{
  "encoder_depths": [2, 4, 4],
  "one_sided": false,
  "max_steps": 3000,
  "adamw_weight_decay_other_params": 0
}
Rows from block 8 of the encoder of a small spectrogram VAE, named by matrix and row number. Rows with one number belong to one channel. Each number is 128 + 32 x the weight over its row's rms, rounded and kept within 0 to 255. All counts start at 0. Numbers have three digits each.
After each channel's rows are labels from the 100 clips, of 14976, where the channel reaches its highest value: "peak in band" is the frequency band that holds the peak. Only what is clearly more common there than usual is listed. The data: struck, bounced, scraped and rolled objects made by modal synthesis. In brackets: how many of the 100, against the usual share in percent.
# convs0: first 3x3 conv (encoder.blocks.8.convs.0.weight, 192x192x3x3, each kernel summed), inputs 0-63
# convs1: second 3x3 conv (encoder.blocks.8.convs.1.weight, 192x192x3x3, transposed, each kernel summed), outputs 0-63

convs0.114:091114131178190153122153122073148146076074146102090165173121184100111102131159143153138086129105129113146109096125149087138071105138086098094135185100139118053137165165131100113143173078106141
convs1.114:112134074073155099094058113187118127127117175154098095143095109099141100158184116124146083126134119152102109178116119083127133149147128149116158129143107130017165094116140138182166147102129189
peak in band: 4000 to 8000 Hz (100 vs 25)

convs0.2:110113179084194134138146125110172184110134160117180079075106119119082143130119116089116157152121146138053102091082100123082140157086088140132081162116046087158058103150130127076108161194210113
convs1.2:130122122179123083120160093172123184114165119163121210148099134124167167146119173161118092168133128161070154138166188101100081126133145166115140133150136170113170087186134172119149075106092130
peak in band: 0 to 250 Hz (34 vs 12.5)

convs0.117:169105137187136079102139126137132069098074133118153179129102107138075110125129143116177137157061123082131179121098131076136168103183099085125114181120194154071124190152139117091148150108099118
convs1.117:107157097110107145086079071098176110086142112150176121119066105107153123189091098158147114195149112122094098094126134106193098141145139166129065065115138128072078122157092162096158110159109126
peak in band: 2000 to 4000 Hz (97 vs 25)

convs0.86:193137120148100153142115158063116123180123183153147079103125111121113158102126150073146162069158110166126135136110125143113116085116099164087161142129048131113130119205115180147148132057147177
convs1.86:182138154160134068174133124182090187125130096051094143153160140150066148068139141141119107125136081118102147114122202131103125141153144143197129131072143139160083122106126142091105138168127085
peak in band: 500 to 1000 Hz (30 vs 12.5)

convs0.95:139133180160132133129120058124102124119104089137161098117079154153132140096084111116078083150148166115105195112139066149087121084156126171151108110142122121124151070146120132062139176154152133
convs1.95:121143126110124151106153124178188115137170093121081165144162164144160121144099193157141114155097147107090176120105154129162132103095132075115205149091111106151126088099137116121079115100101133
peak in band: 250 to 500 Hz (31 vs 12.5)

convs0.42:172128110184148153104134095087170127134033096079097126127097154134049128193135104145163148137063077083100157177087096186164102160141084113144155130096214070138083153118138137196094089153112159
convs1.42:103033117100111107138128133115103160123141129141160147149129149108140104206112156097129167111155105098151174112153159076188107120110119121159176136135235126097117134107128140171074112099141130
peak in band: 4000 to 8000 Hz (100 vs 25)

convs0.82:128142121135128076090159187085090088148111170169121057119160117128090192128130121112148145123110084157097102126154066067119157070120116086176118123141076137117135131153175119097091148121195113
convs1.82:070174081126177050109144122137158154155116119184122126176126131129192123160153136129070139130142131122083102107116151143117110095116111122110186102126159116175131161102085120186125093142124104
peak in band: 0 to 250 Hz (41 vs 12.5); 250 to 500 Hz (32 vs 12.5)

convs0.178:146149125172131111124097056140129109163147071144099139173135114120109143091127154076143136124110143115200129073126137142160110131168103130113115089146160191059102141168153131144181103133123097
convs1.178:130114106097117186115090121117104110079078151149126168182114171141150125165177131130136133091119115169125104153146097150102137120129102122153118119067100110097131137114100091126075087117079173
peak in band: 4000 to 8000 Hz (100 vs 25)

convs0.153:122120088058146153125111160107141131115103161169122083109097171116120172102094119111171133112126131131145184125121056136083058152081114129161148152086061105135103087168167094122116107093175157
convs1.153:187110163137111117158128106163133105155084079108127154203143155190105190095073129091079124114069141178097071167150192150144143128103109128107160160113103116131111134070097120155159085141139124
peak in band: 250 to 500 Hz (30 vs 12.5)

convs0.64:145145106147093121140145191095152151134106097054078159221138077124171137103135087162131099055075096110186123124099199159114142112197112140097083117136226129123134224121120151120145100099127119
convs1.64:125127117151135080182120140173092155122055087105171201097122140134091141127119128140121127077168147163125119130146193086096102137101098052177091123110158104171131078097161131172154111093125115
peak in band: 4000 to 8000 Hz (100 vs 25)